config = dict(
    model='class-conditioned image flow-matching model',
    cond_dropout=0.2,
    parallel_block=True,
    width=256,
    residual_init='none',
    momentum=0.98,
    final_lr_fraction=0.01,
    warmup_steps=280,
)
Rows from block 2 of a small class-conditioned image flow-matching model, named by matrix and row number. Rows with one number belong to one neuron. Each number is 500 + 40 x the weight over its row's rms, rounded and kept within 0 to 999. All counts start at 0. Numbers have three digits each.
Before each neuron's rows are labels from the 100 images, of 14848 (inputs lightly noised), where the neuron reaches its highest value: "patch colour" is the nearest of a few named colours to the mean colour under the peak. Only what is clearly more common there than usual is listed. The data: scattered letters and digits in many colours. In brackets: how many of the 100.
# fc1: MLP up (model.blocks.2.mlp.fc1.weight, 768x256), inputs 86-171
# fc2: MLP down (model.blocks.2.mlp.fc2.weight, 256x768, transposed), outputs 86-171

patch colour: white (56); pink (44)
fc1.445:476509489570458540521474429505475598529515495499465511545444486520474525474447515529464561538544519442492493517481525510471544518501517466477470425578512487623502538467486482530428467391583500520529473531572516523539538456475518476499546485470463484493509503
fc2.445:437511472426477471486613501454542398454454502546545510479538487510566425494533437499476457469520546570499555487507433464505511466524461511494506509409545486423476487449492467435522552566442547493508550530468562454441516520436540505510448506523552533490440516

patch colour: red (36)
fc1.160:421513433524534558489463517492502557516559490521450470509525479553506460484505486455452511487470494499458516523532476544480558449454554489478498429555508443446472489466530555517568442481540547520460516484401462448524465497505502579533550506451502464507546455
fc2.160:498525543542562454455511498474536561462401563529486489495533422416525526542539449523526513509478451478531445539478484435422445553605509458530479567461467533449460496544476504544510490466484437514479447539543509476509541453456532456464507488476467535465501556

patch colour: grey (27); green (26)
fc1.198:540516436528606541437493478496450471427517481443526460434498417472449492480519489565512476490465479484412492469492555515472535527447469590518495465487641507501496510494474455530557585520467524472448477517498480505545516501493420486446523508560513495501544470
fc2.198:506470528456423492555489536504544489560500504527545559542483540454550476518463510466540515533480540489507516540520482470534459453520491455515460509547421514509549480495513490451441461474552523503513498483475501448452469487494520489573416423440473503526450508

patch colour: pink (57); grey (34)
fc1.266:494560466560485449526461508489516452449528488510486478507478475552541515479524498536538494556574565435488515527514533554485420523561511511520503530527573538474552510509541419531476456434459402435387510499543562548435476528507528428512482423474576556436479461
fc2.266:511410506506534559511496542498485505508479489488493566500495477508488524539490551465439489446438427554535424450527453485491595454415459544500501469466479460558437509528511516508547543514544599544562542529426456417554527493488467511436544505495453525514478498

patch colour: cyan (46); grey (39)
fc1.583:454479440589481442487502452461570488495436455528537443461482495471520562560501488537486504476448536469497481447509509468460481592487510509487539528493505363492458513493482458520471442557534544507401488482495565479533493508457574455501524483494533495552539497
fc2.583:479462545469520510476531575477524419516487497535536468499516501476505504489541533550509498470598506535443443524541478480508480477419498467466463444452468522510488436499541433444494498474458517480584539551462523507490505502562488526480525522531575482528612458

patch colour: orange (25)
fc1.288:497565464492527545417498588522533534480489482494529491481541391452483428542556523482461501482551459472424528438484474515553434485473555445436482569490498479559466477434464519501543486495519487487548552438425570553539532531475438451484527529513544503577420595
fc2.288:517412543436487427533464406492494485480500495549489492478487571530498524462472472549532574496472475502474531481486496475472595460453454538585488507507512522453517510521535487542489523536463473476499522573525490537455523575561531565475508531466446554446562450

patch colour: green (44); grey (31)
fc1.452:490560461554469456494483457539504578507518527491519461557470514452552444477513430513485490564439465451514463380527528469475467432466528432458587507472548419475474457562460571546497531465513440460593594515507492466497464546475535531463465510498453500520437476
fc2.452:522499497438446467503543488506458467491504443506491464503450510405496489535527525501563522438577478525471583545519487462514529420483515565532440427519407538479437506535546473534530523576483439491521574539460491546619506558440472430446461506478451508478522488

patch colour: black (96)
fc1.670:572518483462487516476510468464510512471448436581515536540516551515441537492521523476555526548511532527494557545463583553477377510486451479461564547528557525559461518464480467465481494463480434506583554452503560476450484546541442567509508562521499493518455451
fc2.670:524480553507508513481455502491431498548531499406486448527516509493557477523499499563428542506481481537508552482471472504444525433475521550578429486480435471456560467606522571454473501508509530456500431553538450463584497468482526425445497453456479523456563513

patch colour: green (42)
fc1.369:553443451517565454519521493521462466519460490534487532571474509543466463475525500521564542570526482507490491518484520503477488489523517582497474483506433465514508468488552500494532522452585529515457514504579529520416443571463549480473442539511554519513464549
fc2.369:512556572500510539476480486509496518468493486515505460450503498484521525495448542516434442482475503495535529536483493520510486506528484481481521500536540537491506523488422478522483497513428414495535489471462503520558504457540464571490489353470436491451506474

patch colour: pink (58)
fc1.503:487472610555523511487441556572485487493496435461556490496527581451495521489477481465516519506494543460418483522467434471537508509429490511564456440550527498565559475469435496439512502486529455537518490484514512467480462501535463522536436541526558495470418471
fc2.503:512499407444514514507505475440498510478455531448494522510521371580478431480515550542523439587571482489535487525478545497433475502563508512475536505434530559442459487484555557558486449544489572522475514529515519496495531496463551526442554440481499579505564550

patch colour: pink (81)
fc1.675:513514459514499530478554426565488479492557483447501462519484529556453503380538522533449551468479525555537476520464480466502520487451510542476487470508537484491512432459524486495489526517533463570504511516514510524501548435448518560420544469520512489501431485
fc2.675:466555515448528481551467567469484469532473519533492500496501484466523552570470459450521457530478455494464523537527439605500481522542470493490527523517479494553503532589480543505515569452468481514489497433448504441531463579523465460546482511474472572514502518

patch colour: black (91)
fc1.135:500444514490520533477478438531487481470524486555543540540489459542509529461451466563552476444460530459471532490522509524541471475540418509495542521466488447576529433564541456516521502522521494406478470485525456501534495518489528475528471436551519461538507511
fc2.135:453531500498509538478525529452489548485437515420443469500483513466471455471514481473490509511518420509481537528461494512457468535540525469467467481533526552469549611509409464507451572490564461539500518468547459488469462482491528471469542524518503532490460506

patch colour: red (31)
fc1.431:560436474463536456518483533495494516504565494564434431560486456486500553496479459499530569454530485497573450486470510528494460532542445489555491495540449493463446535521540514482525472452504512476533593474553510576463519489411534525515477542484587483471438516
fc2.431:428567535491520537463514437518531519472402504498560539457476503537545421506495557472446471498460540483492510543492479475488482482502551473466523455465527528531488489497496505507478547539508491494501450543461505406489486508545521482510529428541404542516558508

patch colour: purple (48); green (31)
fc1.357:561574479496506487466531536462496526537513484437470515590501474474477550594522522543538514452514520480521501481517503503546454493521531518457486522609484437476496514485447540549484512530496587431621450467384540511534498530527509572523531484484534515534486561
fc2.357:471386500481555448487471412507451478521418456559616491430518470490525472481509493435573541499538565500437496423467560503455479477420508480498511486454469486530486519508529484447459472532483426586478591542570469513523500472479513468479464452534475449469524440

patch colour: brown (64)
fc1.579:498548494559535510407520502501502469540468486464556516457550481493538452489507476534470522480545420462546498556478490503491514514468525527545521530571548492432500532518433475522475438444493477558529432472492502507469461484527447546548469518496519520534501530
fc2.579:559442480519519468553545462504458530470502495508466541444443589418500528482511486491547518453466503519435496482487513483501482461510487437487565496384436619491561590493534558527496537552492516444449577493482493545537535495503476413487511488486464457505535554

patch colour: cyan (35); grey (31)
fc1.165:444386501544490526430526488540618522499507519568453493485515514590568500540539471449483550428516442504503429513496461462525510532499541516472488525479497558539423517503529465537474460485538449532454523517586484496518495469532498509481568466506468480540508498
fc2.165:523519505549500506510508479512499471539447421430558499493463471494412564501483563529528486526468505498499485516528489527456419466428547435446556466487492518451528488502504486507495479481464561467459485499520499480465484563481548551520485455445563458528497476

patch colour: black (69); brown (31)
fc1.551:471514453500582530433453502525518514616569488466527489558472431535494448508453492473518484502487502508427485564454496484481465438522479505436489510577449477442486477555458504526517479513496575479478517522570501527486467419598561534548478510493468585542518485
fc2.551:457505542551529426492515545490460506515540487370491494509560517540538520393608571533546503499507505483479437508463493433508520435526555502516560489452529508512430534514435440575588500555569446431576501529499528443496501416461501518501444485507528556563500495

patch colour: grey (60); brown (40)
fc1.341:538415473466510457505498523445511551477508493508556459580519428501443484446486550534452518535520525511450471509544447447537547432540520508510487417524477520548396539467424460511469535578456509447498473455494555572536528550506472481466472487474567565474500511
fc2.341:493541513439458511450544524612512603548546527531419520512482514475483518461530543426489500525437570477554457523493526520476590527508494505461482530499502462514519476486552445523601476537524501564513509495515471470410464493462557463487546473486415436483536541

patch colour: white (80)
fc1.305:547495481566545500481438461496471467522515473529535439468445491520468481456523468556457447497518505492565560496510568528548486508430458461534471548511571496514496486495510465482560512520531462494491433469525484455542494431521446519517429474463509543528460564
fc2.305:488494526479463474504509571529500558478504488474470549526492511493438466570477558490517508490503463554452487414467441471422528505524546537491533447478485471453546529488474488546470469489475560502491578506512503543507500603468539452460519518466524481452487441

patch colour: grey (71)
fc1.475:472558535552563531486438546564546592488569487581464457439519489468538528460475433530471520512407517504529516477478473543494421467476537489480492522515502508441528512505511459488530561452480582517541471504496509472496407521554482504527565429482438462530502501
fc2.475:478588477549535443430537542578510494522444464464453452516504479429522529566515532460512539499557472490503516470466493512459455596505536511542497566520512595540524434482512486577509510535456486571453479478561500444503551480544502474442441571469539516537493526

patch colour: black (78)
fc1.103:441544468490526426503543447459398486463527438526448566501549502423639524566543469426596574498535529442478589570522515533520414534495592478421509502508480529478524478472501482455559478502494507483487510472467509506500468491515558542502451436483553480484524509
fc2.103:511443504463448543498478546557578484505452574469518454475499528552435502460507531551459471509433474542478476422581489445450559492536401505569541525505523444494418548488582525546462521481464437509556463463556498539491571508476448470509532549515429620523505531

patch colour: black (62)
fc1.237:550486534472518465493448519481515555457528508430520489492438447438518486471476502475435488493505537485527523490458466404498519552470485551549473470572521483563477510487470514500537478501511531528465501501515473467537560500447509459521575516397622448553497456
fc2.237:529490394533491581531489519556504466531496493524422511526470557545437507529530482520519555465475519459477534503522503547548458456489531513506471529447457575529551507599511448493500583522500491482512448478529496460484503482559496505533467498581460519502471499

patch colour: white (56)
fc1.276:506524513450545583530502487528579456497454456534529513584628512514494525466496446487532564515463496457517464519487550545459516446435470509429596427468448521420450549431483558512551459425476489484497518470486465493482518467505515529466482535486466545497466499
fc2.276:437498501477478500490513518523402515597569482495468515504415479441536484490580477445461523535497534457490454493483444472541438510478482473521521484464523494549492478431512509531555486500493521587459489533513556414470464473517497458542509437493499445474498516

patch colour: purple (41); red (30)
fc1.618:477463527464488528508554483478460548520504455514593450434415513561435575531478492463456450475489484530521520491575495518514505499502488474521586563518489431556480460488501500488503546502493523454571517519472434519493537539483497445450529438485520533454462573
fc2.618:530480517524574448475493519506442526418512568457540481537552461408517472446500528504565522560540525503503454431502480440506441514528561528476519451566499558467479522484535507480479519470525501517445475413576501494460476511553533517501504480551518495604492506

patch colour: grey (93)
fc1.403:520513505580489486498454530543537526489469510523535522492506477489509540439553494540515499570447528533435514505542498485476534449530544490450529452572499534451493582513500526517435512478495449456441582474466481594501471473474435467539499440484469529524498444
fc2.403:453512590419566464465470523510537549479551528538485523506475512537453542542516495468499454392495471524526498440560436438536531469491412527469404515536454448507434504503461489455527456528538521511526502499485496484457512450460489508492515529470491447489515473

patch colour: black (63); brown (37)
fc1.292:525517547519464471512538593529455475515489454450563561463502462523546514497449493476559560508479499509561507475457535543523491545501551557511479539509478487551522481493507451506539462537544517514483504557566455456515410452492543487526512474471523466469540504
fc2.292:516514461507525482459471417484530533516537493492458457469481587437507521524540516492427507473490515469447503509522485493470485483475479464478497472555472458493457584513540534483502538463466495491511496391474516510499531623488478495494458529531452531562442516

patch colour: green (65)
fc1.552:511439525524479545469491528532540443504503484523582466442468441467482530511484554456474533522534574464450503508579481446500499494484522462419569497518572501466520495467492567611433565518476476537430469483540479559495469564502551571494535530531520529427531550
fc2.552:461509439460526466529488467472499507538488545511507508520554496558550498469497442540503477476538428530514469479442475516520533545494484536558376472464458459498457532500484491418539481530531485520567518492468527417455470475488477403487432506471445427555452477

patch colour: grey (59)
fc1.3:582537457529484484537504487501509540414479526516591380531378571542482488431460556506575500473470569495522567454531462513450490498549506475503489557468497488551506470553477477493466569498495493448509505490449504569509432557507559488487519499499578452562463472
fc2.3:483516452520543483473503539543432480503496433521472494520498452455571465556477573483518536482520470511496417512482484502513439490475495532494535546508449458490432486506508542462501544521492518510510542523517481478512546465491592530499486411470395547468528529

patch colour: grey (68)
fc1.568:465498458486565408410441534422471549500480526462451500538483605563454486477538540487454500479482480495491626566490485465522478472521500494519511480518471509516518444498489492412406488524532455524456558478490535487545471496464493518429496432423468513511485506
fc2.568:490488558495474551536549425590511481461556471495562472461499435482565486536432510496479501521520511461535397463519488480463505552501479502484514478499501526503527516456565492558609584438481546495523498493503487481494520490502489518583535555548541467477510494

patch colour: blue (46); purple (25)
fc1.420:453527576494527531521478450490438512549510525499561517505542490551502534488496489384478443518499468511598518457474504567499472507496512484487432501509454470492556502517460498459461500509482435526464555525467509518495477492452487470442537501535479476418527458
fc2.420:468480481484466465459434558564503565476544463446545492473484477506503513492550550510480549499470498582447429543517518526446448438545484566487533506452488537474448539473483515562491439494489510477563467470491466472482538474541562522592431465535535505462471429

patch colour: black (82)
fc1.245:553513575510494511467422454499451454443478461465564539451482457514436486510571487557467414539460546470411550468544456546523532517466484546542449551445594540505572462496448463495546524491433464485435423504458459468504471503497480491548461451495496541512504502
fc2.245:441524494551533512503589572491514527524531519524486465513492532489568463488426501480488547536486454514543473495431521478479472511517505467472526477561442460503520518529470502504478536525568528481553579467545522535512517539484468490444575497509524506485453512

patch colour: red (26)
fc1.617:493505530437527535478515454473528522479565504425544414558509498435453472507519475480482516553454486483453565550487501503509462499594488582527448464533444501519539547492549560452578557456513514424541485521519476483548500428488481474477508460552508452553476513
fc2.617:470484531535460473528525549465498538450502528512476557419457455521549503527503526472525505498526500507500437480486499428467529505500496503450484556475546532480486522518465436523392529551525467511474554455531510509530466573525509505545511516462574521531572503

patch colour: grey (51)
fc1.330:574480552612457486457466487503500479478402492526472488485403533494423483505511509452594480544488502491546467479514551542468512478535489566493471475514581521491491495460542486529434567487572524542498485529524486534515506478528562490499410456499493569438503472
fc2.330:512537458424543467539507480498500510494535491499511478506570494549575543510526515570393480489526478508423562548501430515516506518494493493489562513507395479449504566520470536472558439494474432484518544455481522440449495551488449510491546539509470426550504524

patch colour: grey (79)
fc1.57:515449534531476511507487479523510499441507512517526490523494532421499504471500428470445477525517486391531493498510473522428488466515494541503486518497492535486517472520430487534559487453519398529523546478523578410508540516523442526539505483471485600513504446
fc2.57:496508511486517472467520474433490528527471459503532486451438443587552528500534574485580497442506557514493484488453539465501528539461470493453521458478476504529458551526516527440445536500442578494499463520484472545480515495517530495460515535471483515481486545

patch colour: pink (43); grey (40)
fc1.15:482557453475403474567511489501512487472588513561500491526530458463536517557458526507527445412465553450489531474474495536521481525467550422445466495552505554566443462542469415502506441509508557506536427535514490501508545541500516495523510476498507504580489510
fc2.15:487448522569589498512442514553472524525430505501495568494477547530495518446522467518501544533518503562529463503505490522518474501540481510466548511419488474412449575499482544456461480503403499441480479475517497450531454444496489512529531497500489551426494586

patch colour: pink (77)
fc1.228:580504487466580510510464525549472505544510466558490499530536573561460519503488537534542526421444550479487432497440446470509488508526548509443484512474523475510473521497556570482492529460500503424474445477537492553543446590479518411483494459494460489513559491
fc2.228:482524483552505502491527511520456581591518475445579497538478427579554454526455473439505582534476438481445535472549528492426482513508491468517565495451451515485548478534528546414537491447524452498559415528524516562540577524450540494502506448501479481504533500

patch colour: brown (93)
fc1.596:458504460488545514573476471456492494501455440543507544527530469497538499583457487617511491495605494454572463433443493522462492520556505483458463496493478495456421524531442541515464482472454503562560524489578445466508442465482457510453429500529563413548481441
fc2.596:512499559487401474456525552505519510503525542419501511493475498520504511439532527368524484565452492539444520551532551521560431476457496497553536513505536526493519522508557468516505511558584500454506499539473514475487536517549509428577598532457484568463527549

patch colour: cyan (55); grey (40)
fc1.213:527479545502461516467473485478471512529488547469519427532444526467548509530446528442532434495480491545443570450472485530413448534499515461494477482527506470470533433533529540552513516521484525493429486450470427470488544516468551562501459482509503414579477535
fc2.213:471482458488515540566518481500489512480450525460525530437544477515486543458461490493465511539462468464516438495504483482488527443540540548477519463477508586536502509539572425572496505495453454494520586545501465496525422567487534514499541412506489522444584455

patch colour: brown (95)
fc1.319:463513482547498474464441436471535443497483529550518537508481559511523499471480461487462482519488445512414513464499501502476448535496510545435541477568508496498480546528501473505522465599552472430493558545490500428474409449465509500510487419479469523475544458
fc2.319:524471549465505555510514521485469422511583466479429447493487481507491507537496486497493557519529591462466491507508536475519473502529453513512552500532513397590560470499512498492452492498503579512553452544512481565488598480483457504567531529544461537524508538

patch colour: grey (63)
fc1.755:495498473498530496508512520508443539472485522544537516444495494487477489508480399474483519646478501497474446529498558556525497501498475563507553471461519578465477497552503468509465458486571584487566461463504588516520560606472512532487516439512549457473466457
fc2.755:515503540494455506490518495523563524543511477550426479583502498482536469471509544541551531432478496456527538467525501455501519518486499465485530534562449438517526508502471486490556506554428420516467510522511425489520465436544465510509512596532424530570489518

patch colour: green (59)
fc1.238:553496530472439480485507566556467519459540527457473487472457532484550512526475530437509465526461504513470479551533503470512483506479464558483521493566512489488536460466459487484531530550534458490470468490468539549515488546514526455489483551484425639436524451
fc2.238:432544494477462507481502500515516461464406484508556502491515444514472543479499446519485477504498482526492528515530513522468467524472470469505555530470481494475467482554530527498486554540480578517592488519574471471452556410470470470494567549476487455597508538

patch colour: black (60); brown (40)
fc1.678:519486525524495442528486465502509463482532505520492491429437540525555572454520429443514459521454556480523632548534494518499544515513509515456456420535468581534505509479483481497492448498504496523504497559603449497499495441425430454448466457489475513507489520
fc2.678:508522473482474511492540449512435472506463519513512511547524504531381457563505548472499517480507516490527401423503478443524503483439527429561475533458564517506508536540562495526494514492538486459456465450461481479522469555555536566590518488540459479497505510

patch colour: white (88)
fc1.484:568512515481472477528513485571522587545519514483515590577450557489480495474446509488438506525511503490577424453559489447471520445479484435422481499523468517570536512510453515595507540530505535523536492506489473521442509493474471520574455506495474515518453518
fc2.484:509515500458441499442499541412515448480445580477495449452542508570522553501539454494535594511516492574474550526477457528629499539513461500518537492497515481444463493459475502425495526500485504426498582521474452427537493515527473460432550486471513482484589499

patch colour: grey (57)
fc1.16:496451495507526509483516524466519523528512586493495482515541509463492506481524545519513521425537442461552460443457462565565493472488486512540555528479478511565481496503506558533454550486527494559562523454585512518527510515485510489543549511450509417504468506
fc2.16:454529511419486510533517473603494492521516452473518484477460483542527501506473475481524472551507565549450542525563560392440539526518521513499507431526496492474534519507502424459537502475478506460445522523452503490470518493509533521524517543557504580486546507

patch colour: black (76)
fc1.561:530443513479564579595510523538492506471468411449498472461493537553533499496462508534487476541453521600441543479544475508518564505471470493466470406462447551561547527518480468503512492467510519381504552536526435539535548508499554457495497480536427483590529446
fc2.561:525503494522423477421523492481553513528502548529446488511492481474484548535501504498529505498560499412503488530446471541420495499526539514510502558538551483509511513498471490489476537385511469529533473454565503437470491476509480511467472496484575580511449590

patch colour: white (66)
fc1.381:502426488513495508489555478453483501492537518478534511475516512566480506514556512482455479475530436567484535431536467442581480478489553505497608539531500506532480477423491512492492504488480539547548474450525480502459488479490453407478489502555497517571437484
fc2.381:510505476506512524517500457497547499565457446473473522578488455539510531522462463487496522584458535510534490466518534585446451514565512463584477525564515509475493525486395482521536588520470376483467484489498494578482492414485536529531499500508459552496506483

patch colour: white (58)
fc1.278:460518535495476488508435507443503502601574484551441558460482481489452515486512444458481538419541493493502568527447570518522487484498488488425508452498476507513463487495407524479534537415532519526447496529506521462449569458558401513456476561490507477471471517
fc2.278:507525529530497550485572473585523459454452492472578440446501504512545496519512504504522461609470498454457386460476435515500524514516486484567466535455532502493521514471570434533497474546540458469501536471558504490543437538429560551503586469440503594506538502

patch colour: brown (45)
fc1.732:520524521472545437536501444598476488482510455502534481491497543510593493500516528399554483452531469490490524516495561464516494433458503428529470547540562412509494494525474520492616425556504391472531566522544494450515481516484502465524613428491522553493517567
fc2.732:470479495461483526477475503432484508517454519533492504493538523526374513472493518581435567529535537550458551476448456585446529552526529479435490528423435482463479470457519464519518532462469496497492512444460512537523552478473528524454379512506451493495464504

patch colour: cyan (40); green (26)
fc1.51:460463553595431541495537422495510521474431497509564509531497583452521531554575514528523523458546498509522542515452490471508505559502516485460480517492467531544484541457433561511442560508486555449523439512481503559496511496494577493511520483538424552518498529
fc2.51:493500449369499468511451515507517514485608423470468537494504441551484466445400523425490479580449505490489482536545517487479459457506475526548557479549488467481512496522522453501532411482514484499490494486524459461473519487502470545519503530496617517468465501

patch colour: green (91)
fc1.576:486537463483459510472480443494510549484507494484502459481503473546467507538475507480439471558460531438458453498443486459566475495534458555482556469513455436511497454490492485436575532444566540583523445499459548535545420498508513512522519533487470502510494486
fc2.576:557489555580454488477545516512471457511425533575481547480454519488440457529511475499532542419565473518519537393503506482421512515453543438513441505475508500501482520551544500534487480598452506465498558526485511435472532453555514550485523447525479521437561477